Weights of a small image classifier.
Model: 1.52M parameters, 24-pixel images, arch resnet_bottleneck, norm batchnorm, activation gelu, depths [4, 4], widths [256, 448].
Data: trained on flat shapes of many kinds, plain or patterned, on busy backdrops, 195000 training examples, 4.4 epochs.
Rows from block 2, named by matrix and row number. Each number is 128 + 24 x the weight over the matrix's rms, rounded and kept within 0 to 255. All counts start at 0.
# fc1: squeeze-excite reduce (model.blocks.2.se.fc1.weight, 32x256), inputs 0-255
fc1.3 [ 84 141 124 117 113 122 111 112 130 163 129 140 160 122 157 181 174 142 152 146 123 174 138 140 124 138 113 159 109 102 103 112 130  98 136 153 131 155 142 136 191 130  87 125 131 114 156 115 160 127 103 120 136 121 120 142 134 109 108  70  90 142 126  83 140 127 168 130 125 155 137 108 126 102 128 121 157 127 143 141 183 146 136 115  85 122 124 100 149 122 144 135 159  94 112 110 102 116 170 117 133 141 130 133 144  83 129 137 109 141  99 131 146 149 104 102  85 125 104 139  86 179 156 130 150 132 100 119 139  75 111 109 141 141 151 100 135 160 128 105 114 106 161  86 134 171 107 141 171 119 109 159  91 192 138 128 120 136 135 133 163 146 127  97 141 109 134  98 182 134 130 121 148 155 132 110 104 126  71 122 128 122 141 108 170 133 128 115  96 134 113 143 163 129 132 132 138 128 152 141  94 161 143 136 103 143 106 131 105 112 151 179 184 126 115 130 123 114 125 123 108  90 121 137 171 137 109  93 133 137 175 134  92 105 156 109 153 123 193 145 125 128 166 120 112 104 139 111 139 113 134 110  98 108 145  90]
fc1.4 [ 84 116 109 127 132 147 124 142 146 147 105 153 131 161 110  78 109 139 161 111 103 152 125 126 105 157 110 135 215 113 128 122 164 106 113 127 105 150  83 167  80  88 166  73 127  90 128 231 137 129 134 151 105 178 156 132 114 186 158 115 128 108 111 137 144 130 144 116 126 129 158 123 106 109 142  91 169 131 138 144 119 132 155 100 146 149  83 130 112 137 130 129  91 127 118 116 106 133 148 144 109 158 142 143 130 150 114 133 150  91 181 150 147 158 132 142 156 159 157 116 145 118 116 131  89  64 168 136 134 145 160  98 125  91 160 108 108 105 104 127  73 107 147 159 115 105 115 144 159 159 152 129 117  78 119 136 143 149 119 133 151 120 138 114 125 175 116 116 146 109 158 127 141 126 140 145 120  89 170 175 148 135 156 117 145 130 112 136 185 123 110 110 100 163  90 121 121  98 130 125 173 146 132  96 119 100 117 114 155 146 134  77 168 151 136 126 167 169 129 119 116 131 131 179 128 143 106 153 103 137 146 118  80 124 124 161 129 140 153 120 125 131 116 146 150 152  86 128 115 142 101 180 135 136 125  97]
fc1.5 [140 112  58 155  57 106  93  61 143 150  66 100 119 154 115 179 184 120 133 149 133 165 193 132 133 147 117  81 117  88 100 100 181 113  95 111 101 128 126 150 170 110  77  72 161 118  91 135  95 146 139  68 146 149  90 155  88 162  94 137 133  95 158 114 148 165 151 191 127 172 117 111 110  76 103  72 156 164 124 110 162 143 149 141 119  65  84  77  96 169 129 117 122 136  93 105 127 172 107 171  95 138 104 137 156 137 169  97 116 147 138 170 161 137  97  86 102 126 125 167 110 121 127 116 159 132 154 108 107  87 125 144 110  83 170  75 135 117  98 109 151 145 125 156 133 126  84 115 150 129 162 145 124 126 210 133 117 143 121 146 176 131  99 127  87 109 110 116 185 107 115 164 122  94 156 135 118 126 140 115  75 125 144 143 130 152  79 153  65 142 149  42 135 112 125  82 132 141 128 132 133 112 139 108 115 203 163  92  81 104 142 119 125  91 130 136 229 124 140 123  98 113 154 170 162 158 155  92 129 154 114  98 134 162 146 106 135  94 150 186 132 147 185 106 149 167 118 103 133  54 113  88  92 130 111 122]
fc1.6 [ 89 152 140 121 153 127 187 111 151 137 134 146 121 104 164 162 164 130 138 156 119 132 110 155 122 136 128 148 124 141 113 122 129 122 120 144 153 120 126 130 163 128  77 136 113 153 142 105 148 100 163 160 153 147 120 140 107 105 114 151 150 142 137  71  97 145 107 126 135 124 149 104 105 150 161 154 123  93 142 125 121 104 125 161 124 141 165 145 113 144 145 123 165 135 143 157 140 118 164 186 126 140 145 151 161 112 153 142 182 143 115 113 167 162 138 126 147 122  91 111  90 138 143 122 145 159  72 158 130 147 136 120 194 177 119 100 149 144 156 134 128 138 132 149 125 136 145 108 149 177  97 134 166 190 145 116 100 147 136 119 111 123 132 133 112 140 125 112 137 118 128  89 114 121 141 144 129 127  83 156 102  93 113 123 101 140 153 121 149 155  72 134 106 128 111  97 142 165 103 133 140 115 114 141 115 114 143 140 163 175 136 116 152 132 128 106 118 119 171 131 112 120 119 165 173 111 141 115 106 159 152  98  88 145 143 133 137 168 137 116 133  44 128 137 124 134 118 129 107 125 109 142 116 138 157  81]
fc1.7 [135 124 165 122 152 141 136 126 141 129 116 143 110 125 133 154 135 173 129 146 112 147 146 146 102 144 121 122 115 141 150 115 123  91 163 170 120 127 128 139 158 116 147 152 109 146 130 132 125 100 147 111 136 161 149 106 114 119 131 130 183 150 134  98 120 145 127 159 136 139 146 147 105 100 143  67 168 206 131 132 191 204 124 147 116 154 173 126 134  89 132 147 119 122 132 100 144 134 125  93 149 130 130 193 124 103 110 119 114 161 157 137 122 136 128 135 122 106 118 108  84 166 117 116 119 135 150 121 105 108 137 118 137 156 131 172 148 139 103 149 195 119 153 107 102  89 139 118 140 179 106 134 137 162 144 156 128 118 144  69 114 143 142 109 136 159 126 127 151 142 110 122 101  79 124 145 114  96  96 162 144 114 125 112 189 144 147 133 135 120 133 166 169 153 128 137 121 160 132 105 148 119 108 114  83  51 117 145 177 115 145 139 120 155 139 115 152 143 152 131  88 137 129 122 186 142 151 131 102 176 139 119 126 123 157 126 138 154 170 129 113 123 103 134  99 120 151 135 189 127  94 129 104 125 122 133]
fc1.8 [132 127 133 129 135 129 133 140 131 138 136 127 127 123 130 139 129 130 134 143 125 129 124 130 126 132 125 129 136 143 125 132 128 127 129 123 127 127 130 129 122 135 138 130 127 130 126 126 129 136 128 133 144 131 129 125 134 127 135 127 131 128 121 137 129 130 133 132 124 133 122 129 132 128 126 132 132 125 132 131 126 135 129 138 131 128 136 131 123 128 121 128 131 127 130 130 117 128 124 129 129 129 131 124 118 129 125 126 132 123 126 127 131 131 129 133 129 127 132 130 136 121 140 131 124 126 127 132 130 122 131 117 136 125 136 133 129 125 131 133 137 129 135 131 129 131 134 131 130 120 126 119 130 131 128 122 136 124 129 135 124 132 126 127 127 130 128 132 121 132 122 120 131 138 118 127 130 134 128 130 136 126 128 129 129 132 130 127 124 127 133 129 132 131 128 135 128 129 128 115 125 138 123 132 126 119 126 126 124 126 125 137 133 137 128 130 126 124 131 122 130 124 131 128 131 131 120 134 131 121 129 134 130 128 132 121 140 130 123 130 130 127 126 138 129 129 129 133 129 140 124 137 116 123 123 134]
fc1.9 [125 124 129 123 129 122 127 134 117 130 120 119 118 134 126 136 122 129 131 134 121 133 129 131 127 119 129 132 144 133 142 125 128 126 134 134 138 135 127 145 125 128 140 133 125 125 130 120 112 124 137 133 138 133 123 127 133 130 120 127 121 127 132 121 137 127 129 127 118 123 124 131 125 126 132 113 132 125 125 136 133 133 122 127 120 127 129 118 132 130 128 126 131 128 132 132 124 130 131 132 129 131 133 135 120 124 122 131 131 127 128 118 129 131 131 140 134 132 122 125 126 130 127 132 125 122 120 136 131 127 127 127 132 114 133 125 124 128 133 126 128 123 128 116 134 115 133 131 133 129 127 123 130 137 119 131 138 127 123 142 122 125 136 128 130 124 122 129 130 130 125 109 128 132 124 122 131 118 126 132 126 122 121 130 124 131 129 123 132 128 132 125 127 127 137 126 141 124 134 120 125 136 128 133 123 122 125 132 132 127 123 140 136 142 119 135 120 137 143 111 137 132 127 122 123 136 112 126 118 121 129 130 127 133 114 116 125 116 131 138 128 127 123 134 127 132 130 134 137 117 122 131 134 122 118 131]
fc1.10 [ 80 138 180 135 153 119 236 193 152  88 170 138 119 116 152 178 150  98  97 117  87 147 124 139  79 115 125 187 118 197 104 174 155 139 157 145 155 135 108 135 216 104 127 148 147 163 182 121 120 112 162 113 165 114 124  99 114  99 155 115 161 168 131 106  98 131 129 148 111 162  97 112 149 206 133 250 125 130 131 141  94 126 125 138 129 139 161 159 150 116 149 139 226 143 128 115 141 109  87 128 154 133 116 150 194 158 133  84 161 124  97 116 132 114 146 103 157 164 117 141 147 108 139 113 136 143  90 175 183 156 125 113 201 189 107 137 126 132 132 120 119 100 143 117 126 147 132 110 145 179 123 180 130 178 147 156 175 106 114 143 119 140 150 154 167 116 135 109 163 170 230  51 158 100 104 133 103 163 105 177 163  98  87 105  91 147 173 128 112 115  73 162 121 159 157 150 142 135 108 149 146 134 122 174 145 131 133 141 118 160 112 198 112 140 171 104 118 136 132 106 140 112 114 146 183  86 115 115  86 154 162 164  76  82 128 129 140 190  78 100 125  93 109 138  96 113 141 124 121 134 165 162  57 136 222 110]
fc1.11 [156 114 112 137 120  80 131 108 127 149 181 103 144 160 118  65 108  52 101  93 110  75 116 102 108  97 120 144  74 134  99 139 129 125 133 161  99 125 142 143 123 103  89 104 118 121  74 120 106 119 157 119 153 107  75 145 140  54 114 121 145 110 131 133 115 130 122  90 127 101 120 111 109  85  69 184 122 101  95 140  85 101 147 137 131 103 122 135 120 101 126 105 146 157 142 110  94 117 136 119 153 121 137 110 110  56 163 141 111 114 144 146 134 122 107 114 123 106 112 116 179 119 103 157 149 132 109 104 168 100 152 147 117  87 102 102 114 117 103 103 145  81  81 100 140 126  95 131 114 150 117 113  87  84  97 133 141  94 103 136 139  88 102  93  92 134 129 108 143 111 168 193 151 113 144 107 136 134 125 112 106  83 141 142  66 133  96  70  82  85 137 134  77 111 147 124 105 158 146 128 127 157 105 156 141 199 137 137  90  93  87 117 139  80 103 126 124 136  80  76 147  92 133 119  80 122 121 106 136  86 115 179 150 130  92 158 103 118 118 159 112 153 112 120  96 152 113 135 110  82 155  60 123 179 113 142]
fc1.12 [100 118 163 118 117 121 144 166 132 120 125 139 110 105 142 118 173 122 107 133  71 147  91 136 134 112 122 130 124 133 165  99 137 139 143 162 120 128 131 121 152 108 133 140 144 125 136 136 173  87 121 151  97 104 105 141 116 115 111  87 171 168 148 129 121 118 153 147 130 142 109  88 146 150 131 110 183 159 144 156 165 179 133 107 108 169 145 116 158 134 126 128 102 151 132 102 128 139 106  96 119 139 131 122 151 108 102 177 113 142 145 127 125  89 108 110 152 126 158 136 144  85 124 132 135 110 131 121 140 108 112  97 146 123 147 132 133  90 110 135 134 157 152 118 134 118 126 143 122 129 106 115 123  87  80 186 115 141 121 117 154 132 119 117 138  90 128 135 132 111 160 114 127 105 108 120 107 123 123 143 179 131 119 125  70 127 137 152 154 145 140 170 166 119 144 158 110 151 119 128 114 142 109 104 114 120 100 119 178 122 131 135 144 142  69 148 127 103 109  87 109  86 162 138 151 113 126 128 128 115 118 152 110 141 116 134 162 152 134 142 130 123 145 128 113 127 153 160 109 139 133 135 110  82 132 106]
fc1.13 [125 150 140 158 158 128 126 148 129 147 132 141 106 131 106 141 157 161 137 125 145 161 113 121 120 132 101 128 137 136 150 118 160 138 109 120 133 120 168 122 171 149 144 145 110 166 142 112 150 127 144 128 102 129 152 128 120 135 131 149 111 143 134 139 127 150 106 150 130 104 159 172 105 137 179 180 137 120 128 181 111 148 134 102 129 109 140 153 142 156 126 137 147 119 114 158 150 108  90 112 116 124 116 130 126 102 111 195 174 108 129 111 134 111 109 196 146 148 156 129 121 121 131 148  88 131 127  95 168 131 147 130 159 128 135 155 136 119 146 154 120 182 127 137 107 153 158 133 158 154 115 122 150 108  99 134 135 127  98 127 142 133 112 140 133 132 135 114 142 163 149 132 138  91 160 126 166 128  80 131 149 163 112 141 133 134 117 141 128 118  97 159 126 123 155 161 145 145 130 138 112  95 177 116 131 130 154 133 155 150 128 102 164 173 139 135 105 124 151 142 104 148 120 103 130 127 154 118 128 129 128 143 112 125 159 153 134 108 125  95 126 132 164 144 123 150 145 147 123  98 132 119 105 152 102 140]
fc1.14 [167 146 163 136 128 142 141 157 116 141 152 133 126 121 137 113 116 142 130 137 139 138 146 141 109 157 146 111 155 113 153 126 123 112 118 147 136 131 164 135 102 149 112 135 148 154 140 120 100 121 128 127 151  98  97  96 112 136 178 118 143 130 134 111 110 164 129 148 110 123 159 145 122 109 151 122 130  84 164 163 133 138 166 102 185 144 150 147 102 167 130 156 121 107 110 155 113 111 144 115 129 170 129 141 141 115 114  99 164 125 133 139 145 138 119 132 140 160 104 146 102 130 114 158 151 122 123 151 128 130 161 135 122 108 112 163 116 107 136 119  92 125 130 108 136 121 137 162 160 136 131 136 115 112 160 122 147 130 149 130 145 149 130 138 166 152 118 134  94 141 164 106 109 102 152 124 159 138 119 137 160 134 131 106 164 117 101 154 171 126 116 127 131 154 157 121 137 101 138 121  96 129 147 129 149 100 129 117 145 139 132 112 132 159 163 102 164 146 144 124  98 122 106 157 147 134 148 173 114 133 130 103 108 118 141 105 141 172 136 126 129 125 155 204 119  98 106 134 146 130 100 160 151 113 128  96]
fc1.15 [126 122 131 136 136 135 133 166 140 146 144 110 131 139 148 117 106 133  98 113 117 133 135 135 169 117 108 129 112 138 112 138  99 217 123 110 135 165 125  98 137 111 173 133 129 139 147 124 108 151  65 161 110 141 120 122 147 141 105 125 112 144 143 150 132  91 167 151 131 116 179 148 141 146 131 151 145 189  76 142 133 139 129 135 116 121 136 137 156 123 147 131 151 144 136 127 163 100 111 118 134 130 164 112 146 150  92 156 156 131 126 122 144 107 113 100 135 131 143 154 127  99 142 119 133  90 131 121 110 124 111 123 127 130 150  97 128 138 128 146  66 165 162 127 138 145 145 165 133  88 144 169 165 135 108 157 115 108 134 138 152 117 128 115 128 131 157 141 139 115 141 117 139 160  98 135  90 113 114 140 138 123 122 139 146 128 141 151 104 108 110 139 126 136 155 153 138 143 132 132  99 129 130 149 137 118 128 151 150 155 126 165 135 138 139 143  77 118 119 104 150 129 136 101 146 119 149 112 144 118 155 131 101  97 135 139 128  89 150 104 139 145 136 124 134 132 151 135 126  96 114 100 107 124 119 128]
fc1.16 [119 137 157 130 113 108 114 130 105 123 154 126 135 113 114  58 108  82 103  92 104 149 134 118 131 153 116 130 137 139 132 132 125 193 131 153 158 143  99 140 182 102 174 157  88 101 161 130 132 103  85 174  40 155 147 119 146  86 129 148 146 176 105 105 128 130 112 113  96  98 123 130 114 148 157 122 170 195 100 110 142 185 144  96 116 156 146 148 128 128 128 115 103 180 158 114 131  95 123 130 132 163 160 138 103 102  90 127 136 111 111 130 159 145 140 128 161 121 159 133 142 111  92 140 165 105 145 153  95 103 102 129 128  59 142 172 118 141  91 162 134 114 136 149 136 101 139 173 102 115 135  65 180 124 115 119 157 147 120 162 110  99 133 120 112 137 148 156  69 154 145  80  97 133 119 125 140  86 128 151 151 131 108 100 154  84 136 123 145 160  90 136 139 153 108 143 144 144 126 121 110 123 192 144  75 119 124 169 164 148 117  69  99 132 128 134 119 123 118 135 121  79 125 133 108 126 175 163 118  66 120  58 133 122 109  90 109 138 146  92 154 151 159 152 121 155  90 148 146 143 129 137 136  93 117 123]
fc1.17 [114 132 134 141 103 112 103 148 134 120 107 108 123 103 154 130 148 119 122 128 104 139 109 129 136 146 133 128 147 132 131 130 140 147 131 140 137 149 116 141 123 123 122 167 130 129 145 115 126 145 117 137 118 128 119 130 144 120 119 155 107 156 161 126 126 136 112 109 113 139 130 130 118 131 143 143 115 148 163 120 156 145 122 152 132 129 117 137 125 134 129 165  84 159 112 129 122 109 128  82 128 162 142 131 132 107 134 131  96 145 114 143 149 125 149 112 139 106 145 167 157 113 122 109 129 146 104 133 101 119 119 117 141 122 156 159 154 119 134 155 111 161 130 103 137 136 140 121 139  83 148 114 158 153 113 149 150 130 129 117  84 136 128 144 125 114 123 156 111 150 121  71 137 140 109 120 138 107 117 113 110 169 116 169 120 122 136 133 126 150 152 136 131 139 130 137 146 137  95 113 112  86 134 177 144 125 127 120 134 146 119 113 129 123 128 129 115 109 137 117 130 117 158 151 154 114 142 102 135 152 104 147 151 140 105 125 126 160 116 138 139 142 105 110 142 120 144 126 154 125 117 113 122  95 141 147]
fc1.18 [113 143 135 145 111 107 134 112 152 152 127 158 170 139 115  79  91 127 140 161 139 158 126 113 130 138 137 159 140 158  94 105 141 136 180 126 111 152 134 159 145  78 153 121 104 103 117 154 120 127  85 148 105 136 131 131 155 127 143 138 106 143  99 107 140 130 118 151 149 114 126 130 111 128 128 166 148  98 119 159 113 170 120 128 161 152 125 130 129 113 121 119  83 107 134 143 132 138 134 117 139 181 139  89 125 101 177 136 130 132 102 169 170 154 120 138 150 107 169 109 124 103 121 165 151 179 142 113  87 112 172 122 120 113 114 174 100 105 109 137 109 120 133 118 152 146 137 168 166 130 158 120 147 141 143 140 178 171 115 120 169 124 123 158 123 127 136 134 104 139 136  96 142 127 128 126 142 108 114 120 120 128 145 151 108 137 124 138 178 155 144 110 114 119 141 181 140 158 168 115 124 124 154 114 144 131 101 106 150 127 118 117 147 155 146 131 111 111 129  98 135  74 128 141 179 166 140 155 147 118 113 131 124 108 148 122 168 129 120 156 127 100 124 108 121 161 128 144 163 111 145  74 115 110 149 117]
fc1.19 [127 108 173 118 133  94 136 159 145 144 132 169 127 132 118 196 131 157 144 142 105 155 123 126 133 121 136 137  99 149 113 125 138 107 134 115 171 119 167 153 110 103 167 103 148 140 122 158 138 133 150 118 110 204 108 105 143 140 118 100  96 140 135 107 144 130 111 146 149 159  96 139 142 132 151 153  98  94 142 141 131 128 134 150 154 128 127 144 138 107 133 114 159 134 134 109 125 155 140 137 115  89 153 110 122 121 133 154 162 134 116 152 122 146 133 139 135 149 163 151 160 153 126 128  82 112 143 147 107 126 118  95 170 135 154 148 179 130 111 140 115 128 123  98  95 118 156 100 134 193 150 170 107 132 128 143 120 169 136 112 152 116 160 104  80 106 103 154 148 143 164 132 137 133 147 130 142 106 152 161 143 129 129  80 125 141 122 133 149 139 115 124 165  89 173 165  95 179 140 135 125 134 105  74 131  86 151 147 161 155 151 101 159 153 121 136 134 148 130 133 120 163 109 143 143 134  95  82  95 140 124 149  86 133 152 120 110 123 150 134 140 110 135 145 139 181 149 116  98 134 139 103  99 125 124 118]
fc1.20 [199 144 122 107  98  99  80 101 129  58 132 113 192 135  99 104  66  54 100 119 123 115 132 129 105 112 150 145 187 120 173 123  55 119 157 119 102 174 131  90  75 175 100 135 121  95 102 119 113  93 154 152 125 129 175 130 177 117 120  68 103 135  82 171 123  69 127  92 105  88 139 115 116 153  67  79  97 139 135  66  61  95 122 121  69 123 127 111 115 191 138 124 112 128 151 104  76 122 179  98 122 138 124 113 101  75 127 127 147 138 167 130 110 103 150 110  73  88 127 119 131 146 143 115 135 203 110 136 133  93 100 158 121 153 121  86 147  96 151  63 122  34 156 124 176 129  90 142 118 144  80  85 110 143 166  70 114 141 147  93 100 111  92 143 150 112  89 129 103  51  90 131 115 150 119 113  88 137 142  92 152 110 133 170 119 135 144  91  68 115 148 158 152 119  55 128 157 122 129 100 139 161 144 180 167 184 140 122 150  77 105 168  72 108 160 132  79 170 122 181 122 131 146 155  78 147  95 145 132 143 144 157 173 163  68  93 134 103 103 112 122 108 101 111 100 125 133 112 168 116 126 207 110 151 133 145]
fc1.21 [121 132 132 124 125 134 117 126 120 136 137 127 129 127 140 130 132 116 133 154 121 135 127 129 123 143 124 130 136 112 120 125 125 128 127 129 126 125 131 124 135 123 125 142 128 127 124 120 132 137 129 121 135 135 138 131 130 122 118 124 115 130 137 126 123 138 126 122 133 120 125 138 124 136 124 135 119 140 136 138 140 136 133 129 113 135 126 140 137 121 127 128 120 121 129 116 128 123 139 137 129 118 129 122 124 131 136 138 125 132 132 129 126 130 134 132 123 122 133 121 129 127 133 135 133 132 118 124 139 135 129 132 136 135 126 128 127 131 124 136 128 123 132 121 129 121 127 111 128 133 127 114 140 135 134 122 131 140 114 127 127 133 130 125 115 137 132 129 137 118 143 131 133 119 123 130 141 122 133 137 129 143 133 115 123 118 128 123 129 129 134 129 129 130 132 120 135 129 139 118 123 132 126 124 126 124 135 135 129 139 134 134 136 119 118 128 128 136 123 133 134 131 128 130 126 127 122 130 124 123 119 133 130 133 122 120 138 126 131 124 143 129 126 124 124 135 132 126 138 134 125 132 125 133 125 131]
fc1.22 [ 96 131 174 136 127 139 104  90 145 155 115 168 140 143 120 115 157 158 158 154 128 206  92 116 145 120  95 134 138 175 108 139 116 143 157 133 147 157 145 157 169 115 132 128 106 132 150 132 137 107 114 149  99 119 145 151 158 155  80 119 105 150 119 113 156 103 128 131 138 118 140 138 101  99 179 172 140 120 140 152 125 163 156 118 145 167 105 138 135 125 114 115 118 162 134 130  87 132 214 120 118 171 127 155 109 105 142 187 127 140  87 134 130 146 118 118 132 101 171 118 141  95 137 105 118 170 144 113  98 115 137 137 150 135 148 151 140 131 129 145 115 148 133 118 106 154 144 131 162 118 136 101 145  96  74 114 106 149 101 129 131 146 147 115 106 107 129 139 109 119 136  71 125 113 133 131 126  98  96 109 162 147 123 134 103 114 144 194 164 157 128 126 113 125 126 180 110 186 137 132 147 123 122 148 114 147 123 130 130 131 150  87 152 170 113 157 111  89 122 122  91 130 135 105 114 147 110 127 135 109 106 148 107 112 160 121 144 152 164 127 125 124 141  72 135 193 153 104 133 114 124 114 147  90 158 102]
fc1.23 [173 129 163 135 131 127 128 112 135  89 193 136 116 122 121 142 134  69  93 130  78  92 104  93  95 120 129 131  77 139 111 154 134  91 110 118 133 128 132 117 108 146 111 157 116 140 115  73 106 110 125 130 174  85  97 127 120  64 144 120 122 116 156 125  94  76 167 143 107 112 127 108 160 125  96 176  99 125  99 110  25 140 122 134 123 118 113 132 124 155 111 121 145 155 165 144 110 117  44 115 111 106 101  43 133 120 146 123 163 126 128 168  92 126 118 107 112 118  94 120 117 105 115 125 150 112  93  89 153 114 135 135 153 121 105 113 155 108 145 119 112 152 106 157 149 108 143 122  91 107 147 125 134 127 129 128 109 130 118 135 100 100  68 119 120 110 138 100 114 139 124 149 148 156 131 124 116 182 144 135 146 121  88 117 114 120 134 101 125 122 121  97  94  64 113 121 105 138 126 142 141 143 138 169 131 139 122 102  87 127  67 111 132 118 138 109 139 165 115  90 148 112 121 149  89  71 102 124 128  80 138 144 125 127 134 118 121  71 112 137 142 133 120 115  83 118  66 120 131 147 173 107  93 158 122 137]
fc1.24 [ 95 138 155 109 157 164 133 154 126  96 153 168  96 128 124  73 146 137 123 144 130 142 140 126 112 158 149 196 120 163 137 127 173 130 178 129 144 114 163 158 164 128 149 138 102 165 149 172 159  82 137 193 128 100 129 162 145 156 169 137 169 146 122 135 120 151 135 115 128 123 145 127  99 127 151 169 160 125 192 151 128 141 118 112 159 148 150 137 140 189 145 131 177 114 137 161 107 131 144 111 137 174 121 139 139 104 150 155 162  94 118 126 157 123 123 153 146 163 167 140 124 135 124 126 165 131 129 155 142 176 121  95 156 176 132 158 121 110 140 137 120 143 153 108 122 168 140 137 157 172  79 124 145 124 133 139 166 153 124 130 132 146 136 155 152 166 137 133 156 141 168  51 125  95 151 145 169 131 105 169 134 158 129 147 110 139 117 129 159 144  97 167 152 183 170 178 127 179 130 127 149 140 160 135 126 140 119 108 194 103 114 124 135 139 158 126 117 101 146 123 112 139  83 151 139 127 173 123 110 127 158 133 124 148 108 146 146 106 159 126 125 109 129 168  90 137 124 158 163  99 121 162  94 122 137 108]
fc1.25 [191 129  90 124 135 106  77  93 141 189  69 108 123 132 130 196 113 170 151 138 140 101 101 135 109 112 161 111 176 115 117 140 129  68 118 116 115 153  89 110 102 168 138 153 136 123 117  73  90 106 147  82 131  93 150  81 141 136 146 143  99 117 124 134 115 101 166 107  97 136 155 106 135 112 113  95 101  79  36 117 149  96 125 103 112 119 123 102 150 125 120 163 188  84  80 126 103 115 161 130 120 130 121 156 146 149  77 105  77 138 158 129  88 154 140  84  81 114 131 117 121  98 146 119  74 139 123  93 145 104 123 130  96 132 115 143  85  65 128 107 101 117 105  86 141 117 117 102 169  84 144 127  61 125 138 143  84  97 163 107  94 121 104 106 164 129  82  91  79 155 118 177 116 155 103 118  92 139 155  95 126 114 112 139 140 109 159 119  95 136 139 148 151  95  92 128 140 122 144 111 112 150 138 136 175 143 122  89  23  91 108 135 102 145 127 108 135 191 124 152 119 120 136 136 100 142  94 120 157 129 101 164 115  88 121  81 130 127 115 117 111 187 112  97  95 103 154  76  90 195 122 147 137 167 125 144]
fc1.26 [138 128 128 133 130 131 137 128 125 122 130 124 126 136 137 129 124 127 136 129 125 133 124 128 125 127 123 132 134 123 127 131 130 129 125 131 128 127 125 142 125 116 129 130 132 133 118 133 129 127 117 138 129 124 122 127 134 130 132 129 133 130 133 133 133 125 129 124 129 130 127 123 130 132 132 129 126 131 125 124 131 134 131 133 118 124 127 129 122 128 128 127 121 129 128 122 126 124 131 132 126 123 135 121 119 139 124 126 130 139 131 122 128 131 135 130 127 123 126 127 123 128 132 129 144 133 129 122 125 130 126 130 131 126 129 128 131 121 131 136 126 123 130 125 125 128 130 125 132 127 131 127 130 133 118 123 129 132 121 133 124 129 134 130 128 127 127 143 128 133 123 121 127 135 124 133 131 131 129 135 124 126 126 133 131 136 131 136 118 129 131 134 127 121 122 125 133 124 133 129 120 137 120 138 128 127 127 146 127 133 133 134 127 123 128 129 126 132 122 125 131 117 123 134 129 128 127 136 129 121 132 131 123 132 124 123 140 122 132 134 130 125 126 134 127 136 127 133 136 123 124 134 130 134 123 125]
fc1.27 [174 130 114 125 149 206  89 106 143 131 146 107 124 149  70  78 105  74 142 121 101 126 147 121 168 153 113 132 213  75 179 101 121 118 145  54  72 140 172 158 143 160 111  76 117  95 132 179  88  95  80 179 139 144 143 195 108 178 135 136 150 123 159 159 152 121 186 153 150 109 167 159  63  98  87  95 144 224 153 141 143 133 127  72 146 127 107 117 119 193 123  99  93 131 161 107 174 145 156 159 142 163 146 115 149 139 155  97 172 124 174 154 110 143 110 109 117 136 114 128 152 133 101 123 147 116 174 117 113 157 145 131  97  58 154  76 136 144 131 142 191 111 135 204 130 105 143 185 133 108 130 124 117  75 139 150 132 162  74 152 116 107 111 152  62 197 173  99 155 100  85 123  72  87 142 117 102  70 112 129 144 144 161 144 137 141  94 148 145 117 146 107 137 182 101 117 113 137 114 120 150 152 143 105 118 104 176 146 184 137 146 112  83 101 129 115 159 121 137 139 134 124 100 123 107 147 169 171  93  82  89 128  97 161 125  63 118  80 164 152 149 116 141 132 108 103 110 158 146 104  81 205 133 147  72 118]
fc1.28 [120 132 128 132 158 124 129 138 121 120 126 135 129 126 113 128 117 133 135 133 111 122 121 138 139 131 119 113 134 123 126 133 140 131 135 128 132 127 108 123 137 120 124 129 114 140 127 127 131 137 120 121 122 127 146 122 129 134 135 121 137 126 128 130 128 120 129 125 128 135 132 118 127 124 122 126 128 139 131 133 139 134 127 137 121 132 128 144 136 123 120 128 134 115 133 139 128 132 126 125 143 111 121 116 121 120 117 127 133 132 121 140 129 123 126 125 130 128 121 128 123 119 137 132 118 115 116 124 139 134 133 123 131 114 135 133 126 134 127 137 137 126 131 121 128 131 127 132 131 125 125 119 117 120 126 138 122 121 130 136 116 131 130 131 123 133 139 121 123 140 121 118 134 127 126 124 114 135 126 142 129 142 127 127 136 129 139 124 128 133 122 135 125 116 125 124 144 128 116 109 120 132 129 145 126 120 126 128 138 127 120 133 135 111 125 133 118 122 131 131 138 119 127 125 118 125 131 126 139 126 130 135 128 133 142 127 134 108 130 132 118 132 119 133 134 125 139 131 141 126 122 133 126 130 123 129]
fc1.29 [102 141 143 134 120 139 144 118 120 105 128 114 108 123 180 118 173 143 165 160  81 151 111 133 140 164 118 137 112 140 145 121 143 152 110 144 135 116 171 157 154  84 139 139 169 117 195 121 142 153  92 200 157 173 104 149 117 133 121 135 103 130 136 111 163 122  85 127 149 103 105 121 120 120 191 178 181 135 110 140 158 152 145 122 161 152 155 156 117 104 111 112 128 143 116  88 111 147 137 166  85 146 161 180 143  75 143 123 159 134  99 133 121 144 129 101 172 124 137 123 125 119 118 131 135 101 125 131 105 142 135 114 140 163 172 126 113 113 148 161 140 141 151 157 116 140 124 149 149 144 151 147 143 127 111 119 117 169  94 159 135 155 103 139 125 111 130 134 157 116 118 128 132 157 131 123 114 129 114 108 165 126 126  99 192 142 106 147 152 152 121 109 176 101 130 136 139 158 118 115 135 115 120 123  85  99  98 163 116 156 157 133 145 148  87 128 140 137 142 138 117 104 103 113 181 132 110 124  99 162 123 106  56 143 193 153 150  86 178 163 148 105 165 117 120 141 149 157 149 163 156 111 143 138 164  78]